config = dict(
    encoder_arch='pvt',
    hop_length=320,
    encoder_norm='layernorm',
    encoder_head_dim=48,
    encoder_qk_norm=False,
    encoder_inner_norm=False,
    text_encoder_norm='layernorm',
    text_encoder_fused_qkv=True,
    text_encoder_qk_norm=False,
    lr=0.002,
    orthogonalizer='polar_express',
    adamw_lr_other_params=0.0026,
    epochs=41.9,
)
Rows from block 6 of the audio encoder of a small contrastive audio-text model, named by matrix and row number. Rows with one number belong to one neuron. Each number is 500 + 25 x the weight over its row's rms, rounded and kept within 0 to 999. All counts start at 0. Numbers have three digits each. After the name is the row's rms in percent of the matrix's.
After each neuron's rows are labels from the 100 clips, of 14848, where the neuron reaches its highest value: "band" is the frequency band that holds the peak. Only what is clearly more common there than usual is listed. The data: synthesised imitations of 52 everyday sounds, one a clip. In brackets: how many of the 100, against the usual share in percent.
# fc1: MLP up (encoder.blocks.6.mlp.fc1.weight, 384x96), inputs 0-95
# fc2: MLP down (encoder.blocks.6.mlp.fc2.weight, 96x384, transposed), outputs 0-95

fc1.351 106:463538540497474488505461509478489509514492494488493475496501503484462486462507474520488506503505551548520509504496458510495493550499487492498516497511453537491511513508526479521502560518487452493512489502465487472527463471468454494558501529478452471460495495525552512486526499491465520501
fc2.351 092:495526535492507523499478568493508505551510520500533476476452511508552539467483475454457488506469455525495504481521527475494497469479449492503514462482474526489530503488514556522524531471505466511505484486485518491466525503511536503523522517448512521494489519522504499483540496509514494506
band: 250 to 500 Hz (43 vs 12.5)

fc1.40 112:505504452502530504512510514483495489531493498506546473479512535508555511498540524482476495540486544461500502473515509499455448520496485445530518451510460495469519503505470473543487537486524483478435540473497478497510500471512530513502468497507516507475505477513469530470477512502520500506
fc2.40 091:488460511482544540491499568491510473512510504537477504447508510506491497459492497494496527524509521500465495451550524466450500493514512445473497496519495486469526523495494477517507511523536499521465504477478454479524496482524479507513518528488488525473538539516461501510488523510542498455
band: 4000 to 8000 Hz (64 vs 25)

fc1.285 089:481539494481556467509520500518478520483553499516522509485502519500505543480509484490468537471494513479568537521472522478469512501484496521485428483521526494487474525493514513528485472518538537494493479517535467476486528474480460533488545496512503514498485524497503456497517506478505544520
fc2.285 093:506538523451520501495501497516500495457494490486506497512478486465509496454498489455529493507449502505493490535565437491512519502509550481499545479548485516521523495490482482471503471521489491500530496502520489482490506509473551578532496494508506525469516492471493495492481529501525452522
band: 0 to 250 Hz (62 vs 12.5)

fc1.157 104:543500513521518518468503525479491519466527505543505481493512541482467467480492525530545478493488489469502545474508512493460482497462487517531519478513528485484507495503496504508463462487573497486548491469497492493473449549492503510456516561497508549502517527498524522510491473486487496486
fc2.157 090:502489473498488491493558474531447537518531531529537490512519540466483476485501492466472541482502492498477486445489471510572536501530466505509479493533487504543498506495522461504524468486485507535509508534497483485493496487503487523510494481512471437488534532514469513481518512470491474500
band: 500 to 1000 Hz (50 vs 12.5)

fc1.342 097:472513523478502509500551495466529447487513514488460505466522524506512497511478559511480548496455476521488480475515498479503520496510536504523538465489505482455513459506506498502470431542506507497519512503517487526435486511494494514467496514525483521513503535479516507554502492524474498459
fc2.342 055:555530506459538502484524456495469504522464483481491481534468466460525536499489496506502499517505493560470518484512518519467522477513496516513469494529454506524485489489489472521499537519516518547486529465451517516504523498488469440495475497484498515485499494469490527463524514486478517549
band: 500 to 1000 Hz (38 vs 12.5)

fc1.319 091:503476538493469528491467508539486514469468520488496513508460484506517454502473486513505480520496520549520520504482470475515495563482512503528529517457490509503462499488493482528526454508577499494567496503512467437525485511493497509516526493491497501472485495518505468510483511513528453515
fc2.319 087:499506479516518503473495490514535487510551519486481474484499514524485489504481507524482497470538494520490515480483499553529479520516477542494511527445501487485551507519468481536518476499482526457486499525536474487512542554431535486511531482462500530519488493479521497450512466474487491464
band: 500 to 1000 Hz (31 vs 12.5)

fc1.34 096:490495497466486486504439494500507461468501476512511541459483459497451519522488501475488535459531502505506464513538555459500520508489509501503505540463460520508521513496497502479476522581515508490512509520503461502505525528459484448512477511468489529466517495505524486481514476489522508509
fc2.34 118:534478526491527493524537535518523490547509462486473510485457492502493504513510532459470483465525505456483523526496520483513482487499537442483515459508522494489537511520538495488468506539531446490508445487507515524484491495531515470499467510512495476529509508476511492502501532502532442459
band: 2000 to 4000 Hz (60 vs 25)

fc1.209 097:477507513534491510499513504474483468522497519495467521460518482511493487499477480523489511530520501462502474496500483504484469509521459570529475504488456519487505478535497481477486507506514454448529418545494512501548459525510519527529507511529542490523499518494512511474519461531514499474
fc2.209 129:451506474489487503480498518514545517477457494512476501519536490432542541492541480504519530490522473457475497499495515500534467531505500488520529506501499471501475483512476559501500508497506501514450534525497488531462491488480506493503491477508496497514482425497456529527524514498466538528
band: 2000 to 4000 Hz (99 vs 25)

fc1.60 102:441520500490493520505508487567475490565496524523510485449497507522485498513502521486496496470507544483525460502514538476494495496508524489541465478472526553504482498433486531523491517485472502467515513508498519492481478531503512549496487544515493517491489483478466505531521504484449477517
fc2.60 132:509513489484483527476478506484564516483547496491460449495497475559504492492471489540491501545437539473488481520519529516486449523528476519503497495511488494510492497499532505495482500548526507528558457497496511484506508492473488513488485494507476510496495530464473523470456529490513458522
band: 1000 to 2000 Hz (32 vs 12.5)

fc1.283 092:507498499503529470488486528473512523529524524491451468500504545505515469467475443442478515489487506490516537513493513514448470498490475440499498518520492507479525481482485515472532509487509515510498455537513570503485520495468521499515477480480506486510480494512512459504541515529520456543
fc2.283 037:497508528456460502503497495491493448481454518493499500521478467550522524517519533549505501516540479518473455509517502500561514491499535571455483489502470485458491500531520493512522540506515502471503519514503500512518500478477477483508522508453461540501471500522490505463505530498529510482
band: 250 to 500 Hz (32 vs 12.5)

fc1.35 092:479543509495554485506512530535493458515489510464485473515515495501470486508524541545510484488459451533476466504552467550535508503493513524491520500467495438506505508502493488447516504490486516497480505511477508492539523481521474513472482523523502518481493495444453515487491493540489483522
fc2.35 042:486519508521478493476501461490476525501504510484455507543477499505497486531459483534511497532499496536461532508497458503462471506514517467534480495524501489481469499543535471487517474527474503518501538512505508505485531508478504519461462503558493440472481488478515457524551529506488457533
band: 0 to 250 Hz (100 vs 12.5)

fc1.333 106:518498519473492514521531486506536490466503488492493492494443529488513488517511462485484492522452469489515489484505497480522491498466527475492524473520520482463551528541535492530498493504483525505538480447513543432519488476521519500500536481461471510502518490470495513535484544500446539509
fc2.333 148:469512453478471531502498476518503518494478503510493496475543516494467526500546504459498543475478488502513491494496526521531498537491535543483476482510509472467535506506489496461503552509511475501468530531471539520535512496544537511534504473465471479457489440498512486490506540487475501471
band: 2000 to 4000 Hz (78 vs 25)

fc1.84 100:510510498506499525462456520513500509498468505520514483485547500521486528470491523485479474517492524460527513490513514554497485444521495492474498533480509469502492517444540552485496511523511494493456491483467485517476526503496457453541518449562464490473500468495468491521480494500501495527
fc2.84 145:489482505531541496496506510505478470482498493469492492463431489488468506473528512500487471461519482497538534528504480512565565546502475455508510465464501546479493485501481497527497526511523496527550503491511472514513504470502467525495497558475517467495504520490499481537503490503517530482
band: 4000 to 8000 Hz (57 vs 25); 250 to 500 Hz (37 vs 12.5)

fc1.159 096:539535505558542531523509497532499503527474462521493500464498489554538467497461485498511517500474458548481529477518510499501531489509454489512482499476471498453453548520522498503495486480501492501512514501471539487477480479511534507499502495513477506502498460514499508541455562512526490497
fc2.159 062:477512439525531499539506460520503540479479502488508538450489514518453496510484476506497489519522516518539557541500470464520509513462510468543494528486514484431506504499531513516488527526468516506509512468515530503480483480492473464504482499519501523521490456470492468508489545505481488496
band: 0 to 250 Hz (90 vs 12.5)

fc1.171 089:462481506451498474534501471491501522481475502492457546532472500487517479506470481527506486473474468481461506523484495487499558478483518504481476504490548469527526539490498484544486508528512467543519484491555500480514525499494480551504487503466502488504484522545473540522482500463537493471
fc2.171 033:519487504478441524560475497487519527480513527519487457516516485451495526514506527497488491491498521532446486510460519523518468522512514513502499530505548532507526516449463468530517487466498517493465489519491486485505514513532486481503529517499526525491505477455528461450516450502475514515
band: 1000 to 2000 Hz (31 vs 12.5)

fc1.136 116:449499508511495493484494514503538505499477525479500520457498525439484486525497452505516514486483520483508471510480504490471461485497485478562501493508498489508565534484571493527541507533455463466486520543506512529472547487472537489488510525474476496520475500492495471511507520523497487493
fc2.136 095:497513510489470532530499503496458514521467550519453543444501459485559521489527505506508524466506503525494483493513525472519461500477460464476548465460499550487475500506518539486508486490464488500522530471495467496511462529514484527518500507502503461525455519496506504513501519522471490495
band: 250 to 500 Hz (40 vs 12.5)

fc1.224 119:511515487482520486508492497516486503549482502491501482479518505512463546507510508544505493469526518528488492536529500462492536490481485519529529428489489444487504514507490515479533511448499497546521449503516522510499467491495535541498512481488505524479454508531442483455456506514524516515
fc2.224 106:533471498527501493538498488452472446459458500501514505530528502512539488473475499491517476494461483498510489502474476532500451497505509544495473515544464505493461468516518511496486520537503497501490540487542457546541470512483478475492505502516523503507542451482529482524515487490474474534
band: 0 to 250 Hz (79 vs 12.5)

fc1.354 095:456535521511531510474557478450478475506486508455497442539505503506491522492454516517547492525474495513512503480534517509465484516481533500503489483522480492545502446502537488477519501518529509534488496509519498527473520490484506535448488502517529512481509515508497475459491531545510508544
fc2.354 105:520511476469477520519488498459474515520504448480487489491508498511513491486554441474485520514526501514507557514498493537482489503489494475533471492533462495477473469488488523481509499505500513545507486467480449560491498499450496545496492524510558513492532543505545498522496495479500538499
band: 250 to 500 Hz (38 vs 12.5)

fc1.123 113:545530478496456497497531481488461515481502499492458524540485496502499538489521504439527501530470504465543501456506536500495472513456499447506499517513506482513518520517488523479475506494466504476476529518538469553470504496507511474535474520523464511538508507453515489538490528507497517532
fc2.123 133:529507498504512491478525495477499425522523509509491494516517467525460460481502500541523531476466533493505480508496455513493474548512499522514480469502494494498484480533513463500480482493502477464475509559536491504475484528520496523471508476551506481478485525519445542442514519508530511515
band: 1000 to 2000 Hz (32 vs 12.5)

fc1.48 096:503492511479488459511521473480513488512510509519531500505495510485531461492551519504492477555480507495482508460475484523516474499510487528530443494493484448497471525520480469482475475506501493528494516526527541456562496513489509517515562541510517472479523486519466484515475510446544500492
fc2.48 108:524495471494511500468486530493521505521538474506495495459530491506508505530502473506482488519515494510505515475447520507492512537540456491486467476513498506511511476463543528492491487512552538496494535470458498500462429505522500503511472522491485472527548502538424488473519512515470521483
band: 4000 to 8000 Hz (81 vs 25)

fc1.306 104:522522476488459481497476490470511498531499477539514517481496531571495456533452508516485510534498498466486538515490504504511523525488492481489519502466493566473511457433496526467514519504497464524488496519486477487525462494456490493536501502485495480485517467504528448492495498484534526509
fc2.306 056:522497514501479472541513504506465479523526435498499509502506510505505499533472501506499469489479517513515465487517518548456486514527529489528435480480524500496516517522538490488495468481525503518517521452517548540500465511480487469507462466526459498544547530511485519494484461516470511532
band: 1000 to 2000 Hz (38 vs 12.5)

fc1.167 101:499485466527456456522488494501515546510525476518546494515518495505467524505501476542509540555534477485498519487515501495578476517501530479482478489490509526516483533493463483518501536480507507505512516479484496541489505481544519471470476499477503532476460504470464440527497483490501531516
fc2.167 039:499483471501499521524530478471463535489458509459498483509529510480483479459540508509523482491513506493534517461519517511492480459512512508518498503489495532508479498493499465566490509476520535598484519506491523524507488512505540463526487514486477494525525514480487463448465461489519482505
band: 4000 to 8000 Hz (52 vs 25)

fc1.257 099:515533475511494495480508525464508453475494485531473532480486458494487477455489482558507508464511499502538526511509493515507478501524495528476466487444533497521515526532461493479555457509536516486494493497514528493499518482526453514520519530511537503492508451509464473474550498527509469491
fc2.257 134:505501458468484530510519481544492532483502488482480448518490487475478507533516486466532511483544460478487512494539522546463465493525486519521499502465479514551514555495499521506528477495502455484479557465473506485504526437512550510510493515513524498507487503484495484477538483489492482493
band: 2000 to 4000 Hz (79 vs 25)